python train.py --crop_scale_min=0.8 --mask_ratio=0.75 --inner_norm=false --shared_expert=true --residual_init="none"
Rows from block 7 of a small masked image model, named by matrix and row number. Rows with one number within an expert belong to one neuron, the router's apart. Each number is 128 + 32 x the weight over its row's rms, rounded and kept within 0 to 255. All counts start at 0. Numbers have three digits each. After the name is the row's rms in percent of the matrix's.
Before each expert's rows are labels from the 100 images, of 14976, where the router gives the expert most weight on average: "strongest on" is what is common among them. Only what is clearly more common there than usual is listed. The data: drawn small creatures on textured ground. In brackets: how many of the 100.
# router: router (model.blocks.7.mlp.router.weight, 8x192, trained with AdamW), inputs 0-191
# gate: expert gate (model.blocks.7.mlp.gate, 8x192x192), inputs 0-191
# up: expert up (model.blocks.7.mlp.up, 8x192x192), inputs 0-191
# down: expert down (model.blocks.7.mlp.down, 8x192x192, transposed), outputs 0-191

# expert 5
strongest on: small (77); orange (37)
router.5 078:135181148102143121155076117171121091135112094184097164230147095125141058122095139115164105135149159103119128155101125082152133074105099176149083117165126123066180122115141118135141118147130104095205173126151119161165091183143131192150080139172133053153138171160100079128147138148034187107129150145131146126107154114124130149153159191129114145063133193138170156178162131121141109140085111113084196155136157119164057111126100083187177089158140125136113134100119057152147178111096150113169112123135118132122157146130100075144132126129151136105149096158111186107133109158147137107
gate.0 088:117108138129103151165129059138174119121118143115144165037088173129146173068141104133081069146163133142097088108187126051116157143141092172137137112166111089154171064102174115141102112093134118099113164166126150220139153107117114108156174152089139137134110172119071113100111153064154103125074163127094131148087094133154121129123098109112187129140131164086133160126085116189104158094103128080144174188154120135152095152123123177110052207147123099131162171092125196138055119193128116113110156127156127155090114194191101129106133141124125177142153138134115135137136145104113110118
up.0 104:104165168081153171138101135087143112066116145110132127122106106164098134056170110151089060153110121136100147074170109022125155146117097115154129143105141155187115105117139107102092123078197073106143146163119121124165082107141065070149176107116138139100128142180164121142107182110128129171092129131119141118107098137148091107183150110120094156180163117121172133188101142151122147155094114107131119194091090124110068144133148156102082104131109141095174164112118154162097124166140053121143153067136169123072159144162082161128119126173136182106168098186139083122113183099124055141
down.0 101:082133148116141168120165145138160094150120127171173133144088075142032118146120137152176112124119117174122153095137083096191140096113124089118086111094140137113127129127168086067062075088122060149144124130151130095156122108076128120100219101135143035106146131123092092117127131162146153125130122110114136131099134148124112107145211185084134148190147133158149099156070068111098135159076143120089145168076112100074145095080095108088167142176119189101193149171172121122210123132114080128109092149137094103124179134138095140104104104131112139087178130125128117129110180115111108110
gate.1 086:119080131101124144135172139128164110105160112119192155104114153120074160143078105106204108224140140170074165119118160117190101108169150148116156141145105130170130142128161195177115138126117122130124105140146155163206110147105088186106099169038128123157128096104110181083123147136124155167115111097068139164112091130145125134139111141069137167147169114147116147143117123112127153115079104099147149111143167154136111133039153131146073141168111133144103100123095151182124134147106157110107122125064178145134111070186061070127114199158146126150156122094192142152098187139100069146
up.1 098:039126081139147161152126096166132127069124170133168165094127198138092141116112130104168165180125121084113115163164143153137079123149134149159127157146106160164096123168173134135110171103093146112081114122124142088151154107094073148147114190158144146113124108105144105109174070125082154162117102029126129113109121110185120125147097121120154103132103143149116174123127192160111126163111136060121112102060188123132150126098088117095130087127129121136083114132130121111134158171143168073087134111077141085091140157200077143139201102172153122191147168186187199093106164090106128102
down.1 089:105112159120173150127125156219124172101122127099167142072141094133103116158086114145132120120096138133061168197159104142096105142117091132149186147136147178114155123165098090133139179179129115106139112121115123100085183162181138132086062135094228118107159108109110160113132084156141132080136155220092145135162154118144089190158125113126124182148074136140122083090134120184126127091134135117065133175141118195103142154134114143118122112114098101121179154193225158110132115134125098040158131156137148141089152150141179101104096092154101112141096126099106134163162113083140132162
gate.2 097:123130110065102133173064150123133144112138136137106124121131112180138134155179110103121122096105158126103109143227127102147108151096151121149077140126074108102112120114155185148131189101120139163079094108162179106075150129144103127205163100123136117114133155179118141123094159072119110195126130087050136164102104124090133153172114108094125112115145145119123105201129128142173120181107136120125197136142073207110146088046160154210122070125076150114127095148081111165127116150136192082191142115106116105077072089119108125105193131132138131090132155143149098144167151123133133177
up.2 098:211149148186128183101128096089107112138129098129137116125159133096144114139104117162144159124139137145141095116132179154108169173135161129222103119114140142068146150122153194209108144146107169118096153118126049131118149132081155118179122141120134193135123118102151136121142115140082148138100091088137141208120139105170148124095156133107154099161165100115121158086137148180099170120190073152120116129161142081160095119161136121140062193143103129131139137080143094138155034121100012120071165134139197142126156085120141176166069149178119146113143111144146150108098109125123132150
down.2 104:141141064113155138118096104108099127103136130137081128156184128161125192149109125140108118139156131106184099157063146142145136127132121115135145136125124107141078128126162087166137168100126142126103127130144128130145099088143126093076123108125155169139152125103094175158186174212111116143124123203107145128165169153115110144206105187045104114147080129149117125101127131141106125050156128098128197132093158102084085109045134043130147090137118168122130114221117089113108121124140169152076179107156160140101141116092169099034142170120086136126153123105099190103124051106133109104
gate.3 094:195115165142152120149137141108144118163188164141104114139121114155128082142140109090108136149098124081101207139178125119167075166138129133019156117160158137043149100118158068136164095138072119096090142111137123115145094133161078106183125100113125105229107162103110146152173123086154137122140139124152115163191081136096083118138150079115146163116103099077104077114131099101147131117063152158156139143079150155082066172182108125080129142096136123159138133154161139127150094190134120153099116157142089122083131119041144107130124176136136116163083174130099123187087108099094123104
up.3 095:177141112146130140123139089101150123195130112089156139118065140133092104140139103159097167178062121172116087123066160094142161060108162100152079132158108118132097131144132157160165083108155135171155107125130104143134122082110128190123184141137153065123178134141099144118103076190117164088027110090149170144083204099037123127158182085171136130088112103112151138175113152143116177144153118114138137134132100136140168093056137119157117106128147114126110133132101128096091181107102110166144162103146101155132122145133126129126155114185113170061126153138048135066152136143178194124
down.3 098:154092144152139116077144125136074134130137133087177129136112141109125123158092118138129141128129125154074140170137140173131113074105155169078087068157093147155173129143161161201119150135132127178076134120133120110098140119179152080080091105156124162119157080121101091090189162138118174125124124095075199128135137192146169144074118080154150162118093075138097183088124133141080136125115122089172093106136091172089148115073187069098064116166188158135162099125147125142131100126143173122135078076161128129101135112124085127180124087167139120086078150175045110168103061152117172113
gate.4 103:144145091154152082102158126119100079115102144112140104122106098043184148095129132114098119075151145139075143103155088207141131170142117106101099128121102156162144129135168100116157136092117169121129113113141131087167147097119097152100087077138168147201125151143111140146136134161082095207146102149178155081135140166123207092120085131007169135135183124106068153103092106143116143144164124119164096174156125199113219090103109109129122119098146131109103127142136087109138091163172086207154127142162156149156157119150101160124091160122191138149115140114169161144140113126112189094
up.4 102:142123067148147078115156146114125101131195138146124167177091108089121129110166111136109131115134125088112156122099095153077139111166121115131089091106139146174119156115129141118117167139154208098132121093174111109143129155153063144077099121154200125164145150112051123117127154117097116171109108188122127084175130118139220100085095104045106140097189119150069158112127091110107166073097144119151063143161131163181187135111090101074124101123155116151068167146123089155138104171202072151129099094163149128136121144120126139172116114145151151160110150107189153151064145171057125134
down.4 112:149165174127126099119101138169104104110251127167164128146174086142130182110134132158126137128092160105170111144159134109048149083161106102044126076132172101135137125131110060154103121124129164156131132126150120128102126062129199141107140130118136088068149126134130110109137106071084055070127101135109153128170121172147094131100130112162163183114107124131138164142103140140106139216134197170146098082145099146120148124139179151140146102165156209162124075127151133121121165128107128074157121061109080144177120125066122154118084116187141104140085131146089125123083149158144092145

# expert 6
strongest on: large (89); jellyfish (58); spider (39); colour: purple (26)
router.6 118:169121117085121175101117155080124208170057155138147095112078147140146166066169140166115152141124079130185125132148125129062122169106170100166125130072136142145083185162166139127138146084103160139123186144094161122103154110141130076121115150087134065099116092129155146141101123132188147162113129161145112169170058108124135110156080143110123162154143141129114130188090138107170160123136136140194188134043137136112195143148130084161121086160068118173149094114148102121136141136113057120137160150163174138050084110102151104147136116078084096150118155132167136182165131070141104131
gate.0 111:169107134133155111152166152138124101154093133205150106160039103139148143142179128142143088141167096091117135107132152157146111103162131177132110112191132110153147138132083143143154163126148116125139133119093117095096123121151161152095106112134159085071168175112126206191098122115155127136115135134080158100161118161083093132123087084120068117131126079148146109120152164103108146128123161185083147119139116139101130169173122145132137120114181181098143150083124131158122151109078184151080171159166104195139124147147104123137143113060000156105148127136148129147111135131157065138
up.0 115:179103119168131077174135152175119144147096158200089076133200098148179158124120116142112094129170088194128118105093075128159083119145146120185143095165149117117093105154096136145100133135164120174155149124095120094107155042120155105139087177124171135109077150111101145123100138131173153137124172104119119127142049116152172138138066103130072148162112098131116174127135141167079141166110136109062169106129197113110184137108168101161091069129077150098132160115114094127133116082115115096090157128174088162105098133161109138128161153135193157113088139216125168117104134062125074143
down.0 118:137137111096107087132160104144069137125093129130226117084024142112137104128140130141179126125130145184134119147111041114166136171105098123158146093170155144198152127112120160131103131091125120088107124127172128117075141160118132131092169123098163077035214141131108160152150138139124135088130153121125123128155144114100104141200050095058135068108135122126121149124117096174137127128168133157178139162160111125126142156145086141128129133089065140140142114118120136125152096127142161130074137093143111217123153135160171144106079168121010073140155116114116121145166150108152159129
gate.1 044:177118145162106148104200088143064139074173109111168138134158132170150117127163096129118144168100110120100126109145076165078112137125099102144076132161126118078065073126130098105121117156162148186108132148098175142137135084147101134162108139160163115152202119146109192174156132108152147117108118190151147137117113100213115116143166144145154073156113166150128072068113089124090122093161153099151132089168098139104095117101153052146063062106106149070083156129105113141145076173146126096147074135067158168108110150124212174108083116111168156141164131132093105167125114133104136085
up.1 050:148137120116081139104163093135095153069159112151170112155187146097141116143153112132094194177127135120184138082107074143083084113087122107098117126140136097106126086101100056111067100134155186190103128134123160146159154129128050143152120145138127106116175088158118157135104092137162155146092128153114128150144149140223112115091194167173157090155075151115121071069130117125094119120170143072121123060170102139112127142132183075150085090158157136134162166124108113133118053097149110112156100185113146091105117136107179183127079164158121135178204152135093103075127137139128086114
down.1 052:153077097109149133097120079172088070119114126144069139107171135130113129128131123116077130128209074153164131131110119174119086124114118189171153211131088166174169128139058118127050124139130122134126127127100145141110152087125141098094116173139173125128160071106163144191051100108121107135126163108150089129180152225110136106129098165113137099169098080156125153101144127145142119101200129119114112164093106107110158210178158113100086120122130153173129109083121105132189156127137159149089108083162157167135135132071123113153094116097121147069144133173131180161187167135112088097
gate.2 081:219067074122131087157110121115153210114075130163107116101045125117086153134167221142099147097175111110084147116121136071128101143133109133118102125097101165128068111169099136162177105163165157182155144170179131108152143092092120148168126187089133162158154136063075111156113119120135180160116081154132143106076120105168142126154126124133147112114167090126154113150141126084126113079127139111202169164161109173111174103099070078129191115188130089150112119139120132194121097121138117140146126138152092123131144112111175099124118160075092155093115166157135113105092166183160138110
up.2 092:158059123150161126132088083136093184123125124138093139072105142144098128160170184199107186100158127091107172132104152069121114143068114149135128116119098113158143108135140081166149149080171127172141125150090146159178129122121135173131117139109192168176127132075090108139126108105143199148101098167107102085110093122128105124124133135103150111114143151111109079142091155076162133078099075130155126140150123178089181072065091099102193133224123110120144120165114108179115125124168090139103106171178193123091145136155159092144125188068156080114132148169107175140108150190164147154
down.2 088:176133182109091139110095086151054165068079131093173137124120091136097117136122131158185119130140114097147177128134114147161104132148172186104101162117130143166203126157104156099097161159128156167140131133128109107127120171097095110118147094106148146092130097127135131085113053027112183147130140103162109129168143197117099100084116137136133125116127099129135153038071135106181124144087139141119135149125108162060129137183133137177096165033124181160039142144147154130166095130103118122195227138124094127134138120173156110141166149112127129149148125157150134083099118107112164123
gate.3 108:063131103107089194155113189088153102167117101130089094136213098120177138161149143169193180160195113170081142130145114138110152181132173099084136135189129113107075109106153123150105090111139160122067140139074155115173129129079101144128156178084125136155134130154115134099118149121113114128190093103123114093124091134111103139193128178176124121092122105124068112108126117104124160162094061145154065155145128097147177090126160161095075125076112014120115152138175097126122156179111137093129161112100133097142163121152115140135107134115137078174065149129179147151133142186133131122
up.3 112:172101123082125127110107083147157104161081144139143145080160155124123128128134122064101127130053140109171114121100141048167116053159086165176104155116115132069166143113114132096093142147149088154143102109136119166152173153146144150115136132137116079126165103115145100118106072159137104066095185127115109119142142084177206144106149076138125146151092175150255063170147130150129096093129165052110143120108186207137143105103126108165171142131147142147090149129105202108095150093175167157141098124122103119064116145089143124142134113135127152108164109158079111114141114085117128154
down.3 107:153136080109114120122141117114126141158102128100139122170211167174142137109137128140082128125067124077188125112153098068151115005097148102184135151091116150132126126151130152139131144177129152131160132128122126124195117127095197151141130126102138114132040126115091119077119138110156170088125178157147120129190137066065078127092146068164148102113105133132158125178077147160145133138151092163048113097121108244151152077081106114162160108116118087097132117117121101133104077127069148173134128121098124114124136150096118120145114111112167145046164127172123129113142103110172162115
gate.4 101:110120122174140149109133162097152142131152140131153172149043071165122112119172110119058087175124167058152170167152133141108080152139174118121075060145131157078179132140127154178160150158129127119128114132104189146135159148137128133169087156151110109161089131106142085095070104094134029158212141145138093103147138129171140134064139137093160111102136155074154118162143121135036142131089154090148175146128078132129147120136159129144104102144105097083147147148162133101097112132128115121109168131073181100179159132123146195131123101130137190160140134089125094079083186076169105121
up.4 094:154157096131111141129044170137087125136109126123136133102142103128161168115117123125146186155058136202193153113105066176143142119100099106153126184165122134159031086100143125099059135123106160188063111126121112093097167114133134135104172074142140111151196085134146133163145158153107169081140118155052150157136153111054127121179147085181133171129110097142123133075125121118133106149203089151139097100143119145154071131120105151067134150084155114073115135125097115118124138114132082156201121162158128132069075133142177106148121116165133150114136108179179105124143120165173153106
down.4 093:116137131136138098115171143121102108057099129153089125118100109127100143142135126141100113125166164102125131177154181130129144117148134178087103128106110131145143125143091148123119180089125199094194125126172121051051103147156046078080159124105156097150080148159070092106128104192043166134126103103077108123179083105138138126154103101156096048137094124151166130118152126136096115121147136073151118125157176144123154147113079139119129179103113170142134093141133106125090174128120131229134177144111115157094166193204143050172143088153104084111154122164142093162131126116094141113

# expert 1
strongest on: large (62); butterfly (54); orange (53); creature: starfish (36)
router.1 104:123141128095166130197085141066145126144132111184113124144138122078104130128096163110130144145176140129135128175109150115181121018119085164171114125152111123103176131121124142130120121212129087124213165139130129125148121145141145139147074162151143070147087138164127102167103119147044142071126138119142065135131161142133065146137197148153126148155133193120118154170103115129124128124124134088118135144163055108177064128118102103176158066163175121172123150093111058115142133117160145133149132094145154139128150164129132096148144132176163116022200116181130149105143115078152158140
gate.0 101:116151120160113136138137115085116148127153140180153130139143147096092108126172133176145177132148127180113072133126155152164081092119133118120138131041122125079162118108161148173198124039134126113108123147145124147129067112120054117077126134121131167149181153144105181103164115149158078150154056123162122169123103177136049141147141116166118143129118129145044082119170142151137086113096068148083136104171111134171100172099131145121149190144130148088122164132158119140129152136064137184169140138115140090142114104029112146142126177130092185177113170118103147133113079134118105038
up.0 106:099153139121109129100156111131154108121127111116125138083123141174161162134058146105116105120096108117123114136125138124117164132114106085096105171222152145141198138111145087163064106172130171134100077076106121098105182109164115091097131163119132106186088127134184108199057102095140147077138177138079118088151136124106179118116138183088169101129166116137178160117126093122143126160182179149090099143147124140098128117170115138132098120133121060140097124107105166117169106085186126133142152103141145153128149142236081132144151085106162163000141137162138147072135143130146132174
down.0 101:098161128082137133135134127106129116118129130155063125134096127105135101134141135083153131129171105114090112120117186157133114102145057130117152167170150127191122125127122081104155121121132170067206121129113125139171210168168123073130124156156193126149114138136132140191136103186187131087127104169144201121104190144098145148162138077132120120198123161114142097143152134136154127206133160166108079137204113096140120141141134083137149085119114157097090158160105142112074120130037159091110158157121163124212079116109076134088157145140109182063078123145124154159113115121121055133
gate.1 080:116079127148159150167109151146118080227176138123156114143141169157080144125150119142112125158127073182102156108113164105128196127105097162164102124114162101109089048161131059135065138141102091146094177120132148119145117169085099119165149123125109144120116132096126141145120151178090124109148109118098146166106158115109111184127125165102146098125159132203135130185119132127137215086066135138169200179104148122114173121104127103125168174084191141161142133154128104121137100060182161109096106110113139141163084124142097050102124136071099086096116116140061097155125123179082095089
up.1 085:137132105123199094082149108108122161165154140135117081104104122123066085084132201140186107244170093193127125121103111073099105125133114072117147091121144141122156115115125108128149110162129195178144192102193131130139117156108117169089158138076175104123130146150109100074103117139114090106103149146159113132154151103114110148159172146098140169165123179079135144204135128147088123129067134100119101132164148163122085096137114158127152095141116111149146096056083128086155106108153176059149206144142088098133157063119126160138170169120138172155102092179130107173125127121116110083
down.1 084:152146120161111150074182202072087087168145125187101127133085139156096143112152132088142117125130102152119138137083122143173129110151109135131151147130150129112158127126201156136143173124133091089113130125161099138150153135125145118121093154082082139152099184117196131158045070098117145159129110114169061126090137127142151151065127175108106101093171162155178097181165198120084125118143152093057181100149129167152106132127121115130131141089141068107145150140218154128164171126162169090146172107097132049133141141152112144127192174082094126165157125113058166185082109121119118122
gate.2 079:113127151159130196131092187114060076178123095170133144161118124145124152109130187163150179082116137152136131110079105110123149101126132126086109150121128085196134131114021137196202126097116129146129118167120148113127116117120085137138080118140146113153183094136135082058104136064201107183117160064137122137136127111096101157248105115158106118166125119134118155172099109132143158103090090106174137116085149115093116120107131113073178124185132123141158106151126150124120125137067103159156082142207127126125140122179141123118121109101071083136116164092129142139097157178088159111
up.2 074:078173090130125175131116090163177116127155135078151172190144146083115147116110153095139143103100088090168170110099137147126140108138164132100091158180136127075122056148159114101097084120161122075140162127157071100117152139148101120136194141159194112114097131076062146148158112164066148101123190167125103159089129102208130168052132118094115147133076077131189096104128132113116156169192167068151141139116113139137085132123077166164125028132173131121070166154144113141167124140099153107105127171148127093100140139124087158158113074173154178128143120129130118137095100112087136124
down.2 079:062096102068161174139101146065136075151103133133123144201179186096151150125113135144117124132178066134134186132127156182150137106158156163141125153172114110110128131160074160122105105127119134131139121129109135075103102150138137154120131142080100087032141078129110176135073150096074125091129159087195177128128173168159147096147072098159143168176064130146138144150149132142167133121159176109121177172100121124091126151134147173100105052134137139091119102157129114098140133129082094146162164165160120118127131080206112095152054107161168100082107117094133107112141077129075094088
gate.3 104:127110116111172073138116129100160151066107110157100138111118128146134155114114101120089124150147100076104153045113152125114134163150151195101145113121110119151135096191140128106110094161075159108123147132117102114177106116165124255120108132156123108108072139041127183139144116149128138067171110151155134129126154150146078130133132160127168112121149113162093165144126143140147186159102152078117140130093088241108153180190128103145115134128153152149149100179147152112128106118145104109128068144112120101143152088107081146112105116165215131101124073112078184172136132136094073124
up.3 101:166111123143185120157172134115155135068129118113095109176175180136115123131121119129126095121167113131098168146085057120122109157145099163129125146096097130175142148127109128123078126182066061136119094162086152089122186146145174255129118173076129130135075134112129115137138095178130119177184141166112135145120141125162092157146119164047152171188089108122096144152162129123118156152069087067075118113137082186094158135107126121143156131107158166134118063138120106140148129163130098157135141115125133152065179115107163135139139116115066165151163110086094152104148128086127104165
down.3 104:141132129193072125122132119203202115154194129105103117157130176079136164161133119151072123120129141161148115127180123127161111000087076125144102150069116076118159117130126178142073130100129071156094122128177128101163157167153101121091128132044112139174107131115108135106171083151152171133122160112104134129124178134092092126161122129122163107106149066127098110091159094070118138104106069106132101179140140075159114137082091123167164097119083128082081173135140138144137122131106197144109140154090164117122154138147116114173125167069123091111120121118099132129156149196127143146
gate.4 118:141117102162145134112109147143174147111165128124167135107142140122145131130078168120111161157129139138141149113103146078162126074099098163153120094050088116132116157095101088129120101153115065099139125158097119105188093134132123090118093134194092201105156106108141089096175102083107156226108081077145113117077125111090083157128148114078172082141093089128210154093144076153144135124077086164152114109177146151123105194092133163137093107069151156141124186193151125134125141152098142142116131150107112107140126107213128192159131211115177152131096109159124125195124111086110167144
up.4 121:128107144140126100122159124082106120133107149187106098144146076201094145107192121100146154112161145105148106143138125160221124218122119093107117094169127095053147076116131177151152109133101118087074122091165123199109102148141131116121160162064120164133090168105131118130086143168139147067154081149121132136141140130129097120147048164243117149177130151130060096141128183105114120131100127179106150149097054149133118131148136109152127126178142133131161153126105118134102114147123129133145124108168100184142111153017107087141160097138094130139108182123137100070143131109155086145
down.4 118:098118109084149142137174149227143149130106128174162135071174106111143096155124141123108134127171135051113118154132058090062160162102169107093130136059149145119102128133143087144053146078129184155134125126164126142120098070071089123133205170134064126065145165128100118099178100144099169160133114160117089129135107175141183139155155113119117202112115103137142196117116121121102133102174111122103147183148163144106162050133132118131118135096145118134124061097168129119152107128094048088136143100178097118063177137122155100147130142137155122150111130134124086081138162177101100117

# expert 2
strongest on: small (88); caterpillar (35); snake (34)
router.2 080:133171146112153099131065083164156062126108091171098160222156108100138061134107110121168113118130127099163132147084127108139134035109100186146107139151123128080182131134140139147159150170138105097164128108180122147137100171131135183169120145171166088148134195174095093124131126149088145104137163137152154124114169165106128146213128198140119147080144196148163151119163151111135117137088114142075168152154152117125020110127095086154184081160167122122141127106132068152122178116139149125171114118133105128160144138136121101089130118154154159033150101162123175107129127161153128105
gate.0 111:115106160132040169142138116078107137111161111156161152141144178165102150058161119123123122147107086065128133124123131092148138151127136121085172135167131206116138184054178159143169117108159135117107156138156120103096118105167144089099141099162112111177131142098166071153160110151139129082127193146062125156191105122099143086136107103086074156131072120129080111161200057148076096150081131089142170146132174145129198153162138084166109154174130180151121146125024098120112067107165102146122142124155127107097137178160125164110130132119168111137142133108139129186116157118114155111
up.0 111:194106134127046118157138107127105115188162086136105171154097132107114159075119172158158106129178074125145112134129092091151132115174144149086151142110141200110118098091166151161170183163155118098133176154128115122147132154139090139088139151117099153098106139113139085180109105138133136122112151115169097132158109115131157185123130081119114139116105074164123095159147101141111060122053140106162156151122101129120139129177127116211073149168134175154111099176089156089089048069179098089116108149155128087057154217152138146100117094118157131045131115109101115183098147145092168134
down.0 098:082078109148138091150142162208066129157160129152174120146040138163140114112117136130126130129146164138127104128128117083073121097154113139083136127132124140124099130136141072092049134104125171148166124130080125123190154126110096129000110130139106139110200132115179129180127150109109089124124124153125111131130166210138116114150228143099137170152115144120119089125133192122062132119091123140131147174122192138138083128089152123155105125138134109150112119075131130130140094129165061135142117114167139069118189113109117114145044137110104083197083115105147129173106081135132170140
gate.1 108:159149096127098048101136147149099142156122102185151140087142132133140177158102082141149118148134157103155146168166105165062121086165086162171105153093125159133042117102168110187152099081148154203166109125167126090091120113128121139095129153146137055176139122130143107113157079132123129130202134109081077145095115121158173104125071126093117151136110141113097073081129196153138143102080069187124118140110165219112075142118177087145122166128082103138152124162120081110144150116166099119091111137130136149195123172186117099173120121117182069122116166096134133111130136165159099108
up.1 101:123164135148087081158115138164130071130113100183144209139223133089170154162136106091126104118095142128133100112192115172067124070149139194142162176084107166173086145121178101194131091108140165164107127161173130108124100150111103090118175108182147081166111157126120126113139107165122135133143106095147098091107114161150123102152120145069107136168068117110098035115141169133110160159114043090147132125061165153124094189123142117175097124095116114159137117141179053109139164139144128082146158161129087136121096186147143127107114106155183117122154096106113080122147133137098122101
down.1 115:104151141107108227152085112168137124093162124092146121094145086074139115173148116152121131124107106155196104107055130109188088144139077143127113155136144105089140130123145181092176162048131120148088122127083129092094137145150200133150176043136170135134129137121117139107132159110189162117130129142182122126159172125094197129139147088107130131116137125131152138118148159171066123114127120183174149186179103118067104151110125169125078218133088131139097079120111121122171113124089077130106155201151098093103135129159145109120135086158122189170151122158067088169174141121104135106
gate.2 089:152169161095133143088165139134170187097112109122144125123183153061153129134192131158077098179166092122090124077156141188153139100152054212171127055107196109122091103134137125170180130068163145079144099128109117148160143182104159142125099152086154079154150086159143139088126151109155127088136093102063130136111148140130077103130146169131185116142120143119117123102137146177188109167126145110084127128161167126127168145138099155170190142121095138121110101139104164160094160095091143182151087062084114101149149077084092145126055116139137173118127075133162154125146173119136117101
up.2 083:117117198040129158143151111167116214126124129124123073147145138096131169065167147087152138146161131115140139103172101123138129055117113094207106133112111144088152158126135134100103133093133106136132136180111149127137127137122103170099069160103110203117117115175191011152124148079114111137160101100111074109155153070177153130169119119149160107103105129127156123175080131136126149189163197164173078158137146121124144127138089125128126079068149118133149155105134111117155137120115118227104098125189105111178148135119136114083128101094093117070113127067148149140123107166152162134
down.2 086:134085155115146091100071134068084122174071124103148144161121156142110130123141120180116135137100101108214112160095096102135096137078109114128095159153151090098151133158228161095091142181124125150135136132132129125140111194120065130137139126153111145136079139164180071159105162092091094140127149056092113121216090153117137111138108077091118125116168144139098074093129124124101136180121149106098062136132119130129100085108118106060128137134166196141110157157133147137104077130091069123199073114102181072102173102127122125120147106138113077080055119091143192119142095103130109140
gate.3 090:102123068125116163177160162116165090090165140166141127178094101108159087103161105110146134113197177148136134122093002136103166098142156104155174162119097091122139159133094117073152134088143144100140164146076111150127129149166064135140165140146173140141165098072156133109068100219137106093152140133083169135137128139076107149148155095138110062126175148118091112125139119112178185165108157118125158130142144177111132154117120075094088083119149139069120127174121144154136191173110074089060143080104180062150127144118104161094132131098143154106164152111121116135180103148130103121
up.3 099:111073114103127128160112126138123117110157128115104154142131159120150141134080101146139161128098144094154129078077081165135110154129117134140169134114124130123142100122070207114081128182093191183092136123093098114079091144151110138120155142154188149149126125099180111093062122183071139146153111081113150122097092101124075221111108123152146120154137112135222092120147066101174155173125084128114127057066137093147152152201144122161078093165163151107192103108123120163129107135133134106131156144116193139168149133162063073069119107123166115157154130154102105178200138159119124166
down.3 101:143081107141137124136164154102058139131112128133061110158066176110151156081129121143079124134048127147103076093132109144117169106156139089149116070140101177074115126127070156142105117117125140143120134128124123123153058128155132122127163101152161131132085086128109099163074067098087117091121084155188133133121125099118096115056086163106090151156187090129152141152131067156108130196126103148073186139097108112138125181171129082183153185169132105112139096094179129137129138129151123167135105120128092116137120076223064122149160152131123131195132124123125145155098237140143137145
gate.4 106:123087129129156123185139089131160125080149113088167109089141125109185140162083098146109141112164080098141243121144129093163078155091156150127170131124129225177137095076166149122144182115109136138130110145149107145062138163115100121077090102130210142091139105089124101064127054115150119112123106109152165150143067149163145138127107110143135133101128175193182094137110173112107084128168108140097132141154110142124090153158126123041130110151154109124136089146092123143146115130148127158138155085160126158152139089158132132139159125091151126098147126090124120234208157144061151115
up.4 089:135089114139172110063042155161146145170150114122140153111129113140126156124176210168183105189123077090109076120092152198156202069119142125146161109157131123135127087188127144117155092074137105158128126118124125163098117156111162131114167117124130123084154164134155092184145134110059122115122100126104130106093125139126089107145150080144125071061109104083059131142121118131129170168105097150122103126108100086098085086130143154153102091160143084126136186129173141126137132144035127148099122137139146139180065154204070153109085121085133127155134115121157184125088121069099115175
down.4 097:132146085115146150163092107137156136113179124115084095088073130133150102157142148103151126132133145121165111107139141138116130145166071133072114143118120129161088132131077154139076059193120088110134134133132124197148138168150133092121215091140105143128128059134163164113077174101141099120136120116156099125087158047119104152101070147104113107117106089099116092117119170081158127122159157083151125138163136086117164102091172098158095124191119135140137025103187119126152100128123134129124139142090124209078096119215089140114121066079094146138212115107158143074154102150171146166